From a checkpoint of a small image classifier: norm layernorm_no_bias, 103.6 epochs.
Rows from block 4, named by matrix and row number. Rows with one number belong to one neuron. Each number is 128 + 32 x the weight over its row's rms, rounded and kept within 0 to 255. All counts start at 0. Numbers have three digits each. After the name is the row's rms in percent of the matrix's.
# gate: MLP gate (model.blocks.4.mlp.gate.weight, 768x192), inputs 64-127
# fc1: MLP up (model.blocks.4.mlp.fc1.weight, 768x192), inputs 64-127
# fc2: MLP down (model.blocks.4.mlp.fc2.weight, 192x768, transposed), outputs 64-127
gate.92 086:149119183171210103126082108147162108126114109095064098119106128136094115107114234131158126176083199143089169148185137148111103171184108134146153113113137117070148176134168131155142133128151125
gate.93 107:169142153112096157148100085146097086108151124109104111186088167183086147157126126115146146166095129081116157127174125140092145105108158062109109101099081126171164141150164125136047046135091096
gate.94 106:143107178120112112136137111135130118175144157111119156148103113123109168129191170138124104079097110109074083161151122078127130119103119170057088094086101122104072126079094122133179147070148108
gate.95 098:138173141198104125136119105119169138166124093123089127094124140149151127062158154151118205117130130159057116151067162132103124174124150134149113114142101160132171139178102136118100148168089151
gate.96 091:051073193063172138088104099146094184139046144087160113182112147133142106075142081149158111146157163113129124164116125133101137159093140088104122129126180162151138186111117149124084139139132136
gate.97 111:106110121174137082142163164131158151154156122089125117149109050133126083143117042113111173107104145106126183180118150109131129077113121088179245141097095140138120162143107179108140141094074134
gate.98 090:162093149107130160158171106141109207125141140140113107104148066123088108116076114177163159193133129114167177137064068153055177076152177117125135136130176074131101071105081085112201139122106158
gate.99 087:104145157149137120166153137130194147145155136122101079033176102168112141167142185109113130142158128176075117149067221108156173146165097158152116104149104185155111090120170152121176132079169067
gate.100 087:119168159078172097120143216109123127115066107112163141085099099127099174184113138093180086166139128128081154165136083093116137117172076118166088200145137160140175140134161159183140147105157077
gate.101 094:116108157152167164091172121083193159105080135186178138127100199130120187137173156115130146061118154140111169187135145136092131125060069141110154122141125188112142189077091169115090118128133120
gate.102 103:124129125138094083079104096139147125110127162195116140153098121093146085132115161112068070180148155098177114188177146121092129139142136161168150154154097090129092111133143123192135199150092101
gate.103 103:061164136212096148112176109109083125142143139123184099190163140102189106110124149133136123138095144116170094124165127081132146176183161082106131144134111124167165168165170158196121104097115110
gate.104 100:095137094143192158095131134166101130156169104096150107162063151120166041076131224135141103090156094143197121168140155089118088123139141095130126112150078103111142089145109121126123121114133115
gate.105 104:163113143165143119104138138180121171133095128160141095125122086155191120145065120152140157091095143079154088122140133112128132121165116108156120145093092136117117109123137112158129154172159121
gate.106 113:158149087112158166205083127181116122071160073059110165141159111123115170144213110134105137148086131176126117144144107100179098124091164180113134082083132128118191110037113108171139158078150125
gate.107 108:081101155080110157123080149111101088073171129177116194123222163152164128164149075073137110153098171122130064123107158109150178134120114134145084122099133147127057066114116151124162160079120142
gate.108 097:138111186148137135119086136121094082153143171102075083103116127138105138146128090131160152129114154125093147135110133089048110143153121131118158090118165086095044093098102059153091102100178089
gate.109 106:113115100130147135146044173095074073151134096150221142119114101102205150097074118147098132071127205152177115090171089074087151136117098123138098128155148136115108147151094170198129065107108122
gate.110 090:119083098117103137129132123203114121102134150145135106194111160111135166113155077137133175120109085105149112092160113105158112109099176149129096133166171109132127117152151164110117069148127158
gate.111 090:076175138119152204117158137092124153112074134167097127153117171098159088183160145204132112136128121117117117110122118115124143114124141093167144118135115084109151182176138157203141104054102113
gate.112 094:135152138146094111110088131120160136115140138101154101153126099195150108106105125148107140137162180148151107180116127132111094045157156124183177081113087113091122089109096171124122105092062094
gate.113 076:150118084107129147104145100079144089111074096141122070096113132098141142152206133111090121153102165114207110145166130093121108145119125111126192169143166181152105119116139091123096135124114145
gate.114 093:127119105143136152099193096139183076175150161086113094157129091100171171140145149174088134089115149096091093160152122112112123136091147117136168135137114098164137152155098087128067177116127139
gate.115 092:129121152072153171121122130113136155096119079153189103179176177184104125146164145145159111122215076094139182135107136082224104134117132089094133091118119149121117077133143150152104078078154150
gate.116 111:171191135129173117090172162141150080116151133128124117158092106160132128137095149128136168132136081141131151135102044108238129173128102112117145147145099150145114119113127082163122148138155138
gate.117 090:130117121150143076090141109156125139146176176132109120121128136105122098104176104045120163133144104208115152119216173066120144125114065127165070138104097158122131134151168126179173129071108112
gate.118 111:129172217110146102094129132137132130154123182148153069122162097137174136172113093116124130073113085138194099128100102133082159089114152094150159124073135110140172203105103135147111156144088080
gate.119 098:108183160127169133131084107152154166101117081095136192183136109168112128119152195158177078194111119171133165127132123159161100096095124084105173098149183144151097064132145155136126146116129068
gate.120 103:111082189110160123106114141086095151133184197200179097131154136135102133116127113139123129145166161051153144063119148152119156099132116112053151089124086096135085112136066141143094146103097137
gate.121 093:160119125129163097076117097173107147101149097079158164127099163154101110094153195133151074172148136154164173132102085073107123133129095149167124141094142102138153156120136129076187146174076087
gate.122 083:062154135174081130129137096159115108131106117086127189163078092157113132082139158147134120153180089130165099153064145087121100108150075197167132118151112172103138160109097120122158143123090116
fc1.92 090:126054165096143078158110123161145054132157151098142085143111121136182146095135132150160132101146173180162091123141147100182146143091120127145156137122159023098124094113183043151139117144176150
fc1.93 106:090124089173144114095181131132154136153158116121180084150145126115101164074181177123086142099137125191096125121176129135147122147095153135156131144139183189076113111112102114058153136106106142
fc1.94 107:143099080101170211179098103135124092095127141176136113108158113141079094112096107093159133105079205166172140156219096097156173077137140085126146120143111135200126189144188127151160121122103093
fc1.95 102:141091095068161117130144157155089100107110185158200145163112118115172135177117108082106079180162108123161106133193101090122154083141094115091182179146134161125091146110118136142194082095159118
fc1.96 100:099061198129193164125106083127122169137092145114137101181142163124180118073122069119151165139131145126104134118128109116139125152106171144109124218167155129081159141129098136162091112132120152
fc1.97 109:136116153137150112123182120133160168137140138089136068162160123094134110143151114131150153066069131118125165131103172121174154126140138071156180136112102149146144193168109214120096108105095111
fc1.98 093:080135100119125136191104089090138170156063165097160078111152122141152151085101147084136164098158131129199160119124090069141115076110113120133116107143103136134098113092142121108164084106155178
fc1.99 086:179184109172120111104109096107046151105120098144131146121129114080161119116157134103173131139113123083134168199159199105171144124140102089066152116147118182159195088147153112134109146012146140
fc1.100 091:144138207215086091139147145079141172177131174094140113087138088139140166153161095080175132155150153109169117175117086192081097171150074137097086181066092118153098064110148144160091097103129087
fc1.101 093:144155118099116083140086156122119121155144124122086091109108121177165080147074150139164035155142103087136134120072125121152078130178131102099184115087138128114068055189153190174151112158104120
fc1.102 101:114177058115146157205140101155154112131129107075091102118188133103075129131131055128160164100057155163078092078051108125156153168168120158093136090145118172116109109181107112127147146133127144
fc1.103 094:155075249102097136129115183131145106135102097167084100087138116113080153172166098133121140104143115105102122125120074177157109119096167151142120152072163112119147167138143122127062097109122095
fc1.104 102:153135138099061106182116133108129162104080093137131115160137129082147169123104060134135096168143158150083207093173124148155158094101104187118153106089109139167138154090155105163095125080130156
fc1.105 104:141054124142170109075128121148116107155133074185086089153106099186134128131080129159153084120188112151148079139147107095125100121104085148104144136127090143145144126109089071071120105146181082
fc1.106 102:175104108144128116115055125099095158109219106153116151143094120120134164116165125110117155120049078211131075163168146149130128123174102162112161165126128144120169129129127142132172143113112172
fc1.107 110:100167123166139089104146121104151155072065146129099132153148138195041133117013088104118152112157115125102156111110138102067134150137189102194142119113065169114145155124097158137087126131199165
fc1.108 101:151135082096168121128108104125147092112127134135151132156087121155124121141169119107134112081066063150128156098076144164135172100142113156122136129110081146135101098136119153109179114176157150
fc1.109 108:079146134162139072132134127083099104141131076175203135120111139111137167101053079144093183049112171129196112072154101070133100105118086068144122108177145136106090126098090151178081085116131158
fc1.110 091:107090161121128100083158124215117158114157089142129118227144167098124137121118141106130176105168134158147117098125132165098168159126213128168143074179136139157164129147108163151163147089116090
fc1.111 091:142074098152099058129100136164150099133126144092170100122138094104143151069086105018094130110126133129111152216158129110124122132137047160094127149134128127117106071113149083049155140168182146
fc1.112 098:116113133143171130136114137106179181132122158154151181159166184127177133141092124126139080116124120139147131153090061103165171145108098122104164113105142166115166147090135115143105191113147130
fc1.113 085:093117129107128136102096090124108092134156153151156126092148106185142144105120162122131202087184127139134176056129142135117124192155106141079097128146102168145083107141122113138148065084185069
fc1.114 099:107122126118129160212146168124097170130158086185151091129124119141154090108084112097143135141141125102132136056088124082180095104199094131129105129134139113149114116135213126128104136159144079
fc1.115 102:183094139174124124153132138188093134098144090125129142123070099161156101129178093115124144174105202128153171177170123243060123096139100152106097164129140146130193153139102104131133138145115104
fc1.116 100:147147089105077176091147131142124078164111156146126179125179125081124128138194131145065152132182096131138106157164101122119200181104130137084144097121144111134137183133112135141158115147143187
fc1.117 100:144123089120098150152143089112095168179123101164133092144138158096057146167123180116164138132149091139109133110132141119141136086074096168111118124122131178129125103075129108177102090087102154
fc1.118 099:128148095140109080142099109179155063154144132123151151162101103147100101086195147087148119135152144123100121160114069128114080149089083114122137165196117170146161103133167173116151121157123078
fc1.119 093:067070059122197149095104125144176089131170147151144163069111096191124184154126149159149079131127089149143123113106111184087121146119134166102170133122152136090131116055101183157126158161128109
fc1.120 100:117140150077135101110076120163154124144179131150165189144113148122140100105110095148164155121134130129157052143161121118127081141101170110105111108137109075166106134173122150062146124117122151
fc1.121 094:115163204122140193080148078116124093121091099125148106059091131177216156137094189091103120151157134113095115150127111105164133117118112117134184124182107086149080161107136112168108123193137118
fc1.122 086:134109119115123124092140092097075168135069172133138095140142103191127154136118118158160161117195158181158101081161123139081194146161085080111172122090142105179092115072154119076187101142107173
fc2.92 076:157147129154125123165108132165102104139138129089039179156125105171122126163152121125123122097174120181127147090148121169099103202119143170162095106139156157162111059155053202152106094100145122
fc2.93 060:147126166170117110133181053155163140123123107135066159159141201141104106125146105003173133083085106144142187129115087112127103130132159074168129127103135163159141087142116150166149107112165151
fc2.94 178:099127168122149159133101092118107102093128162094094090123119135100164190080159088118099084159158138167120153160116135136139112100137085172176135123155098089125110098175124153121125087173134109
fc2.95 099:195092170165129151139070138098110137210106073101098065108155154190099142089169102094195200048089090137101149147163141148107096170128156156177113150129133101139080098138135137138123155117102145
fc2.96 083:133097156196118114131116124116076121112072112122088168068165136132141114135123114160127124154144126094141141170150154169095078133157135173097138106153095115103127121145089149128119161159074152
fc2.97 097:150153120104092165145184185156146194115175120060140111114070099121122101165151105117059137102147154134154132132162119086126116084123130129159141101089092092085066109143109103090122081145152085
fc2.98 050:112175150125169136069142142213107075160183145107116140109118144107116142145171173114100126155131148116122094154156123136069145057144157148125117123154068134124063097169085103101047128153132146
fc2.99 045:097105192105090120142149115156134066105090145109190156150139107136125120166137074151112100159146094140124129172036135097081091140091129096138055171152099130069104107093118129149147148139177114
fc2.100 073:146125123155135102124178123091133115150103213143138090118123136121136076180157149090140155138096164174159122129149152112135170132153115164132089137120138134122182082165124180139202143111110094
fc2.101 069:153103140044166134087137136130116091133183146148144148106137202097153116166084131174139141103154161187071106085157134183126094127056142142126182183168143128153093124164191134154174126115086171
fc2.102 086:111155079145139096106141101136052136137121115130126201147090144150127181171121157159143079159170100196123156154154128149128103063127156152159118112154120102168116127102127175138173136153088174
fc2.103 077:107173133138122109125075085089113115124117139083160173160074149124162128138113105181148111131163159118090103148152155134172126108149087142127149134057112160146106160145150129116137116086174109
fc2.104 078:152127111137158174144125075134115110202147160112067148103165111173088091132097154132105142081129109101121125173142108162150094087088131145134117160144091090150123170106048118089145157137114093
fc2.105 145:153095169188156105119096134077097078111158138092133163138147120130109105068146119143099158102129089110120107112140107063163147190063111138123115167158174149062141146127155123106125176087115044
fc2.106 100:116117121115073169148158130155155162164113134139114090129116127110066049101110159081212101092120162128118110116121133143177117128150197150165068087106166143061120196134132117109170163148191075
fc2.107 092:169113131126170155161101123111123053099136190134128148096161155157111152125147135065101095162101170121103176142120180151119165160192110109162111098117173118131096051113113111152103140122100160
fc2.108 053:130137094108092132103090137156139088157123159093083102086100115104109138091082168117071085152133114131129145121128130115175166127151127120112161123089135168138129136117110097082107144067052151
fc2.109 126:163111162142144114178052140092192163120098192095107149092167122164152116175195138136148072115149115103133107136114147125088085110132142114088112120063116073107138121142167090140088105123138125
fc2.110 045:105127099136111118162097167126147177144095155104055157140058127103099131148132126147130117157130131131119119117106153083143060080139067091181083161114054102150128115090148147098168134138079147
fc2.111 072:116118163173131123124134099168144113131121094076091172077163125144105127122121119130109140093072094114083074171146162120100120118137131092141107126100168152094161175154186168179099130166126125
fc2.112 054:194090079095116107108128130154140137138057167163114110165130114074172138121090125105071150136122195189128135102095172156152173143112166113144195127133112072145110135169151167183160137104116136
fc2.113 023:111167089135108089098138162036130131149210079146105144141133135147099100182139126110123119105103108104132153137104096136104157175101137078162119125119130162140173061056163096127071123151151110
fc2.114 080:071080137115140139112134092079126124157095137083178143112137087161147173126142161162088060102148148093160140072143112088076119095111156175169216075089100141113130121148083093154083225130083122
fc2.115 077:144124140100176162135087104139144131177112104108080134125124119112166105102104155223090131187153090151115067164114101145128137151152112160094164169104091074222098103100083155168074093119117157
fc2.116 075:159097116154100143147186079126175169144097154132121117124123113105111086087123108125132149112188138072115067082114176150067140132080099135149151118124123101096124178110133145105117197148126092
fc2.117 049:150194134116102140150108159166113135158152136162117120153157092106126118141113131126098085168061128112088149114061155159146101122128124118041090177140136155141157043206097140124101144136107149
fc2.118 077:127120140101151132138073082153103056118135114141122105127120135196144115152122153123142139078123160162103102090124142160143139072103107137126163142133144122101151112155134072155147166104104148
fc2.119 045:139129120188101128162184092149136128188094114072086172139041087087156163147150127126062176119136108095124155155171132111101089181103105090106097132162183135097163124094163134179102077117083127
fc2.120 091:136117130112161075117158101112065072135132075146118108106055137117105132119127135101062170094122229138060130181104119120152150128125131116112169189117177200110110124181178117102162110114111138
fc2.121 066:128112132101098103106167077133124096090128090117154069143127158145151123179123127148096123151133123164183178123176142142107201158146169095100141166095196157108154129125133125072102141125142087
fc2.122 037:163118127108135185125099115124126124088125140144123105141098135098126063119126105162086069124055127134140134102125106117144144157096135189048083104153108123115075136099096077119115086195136151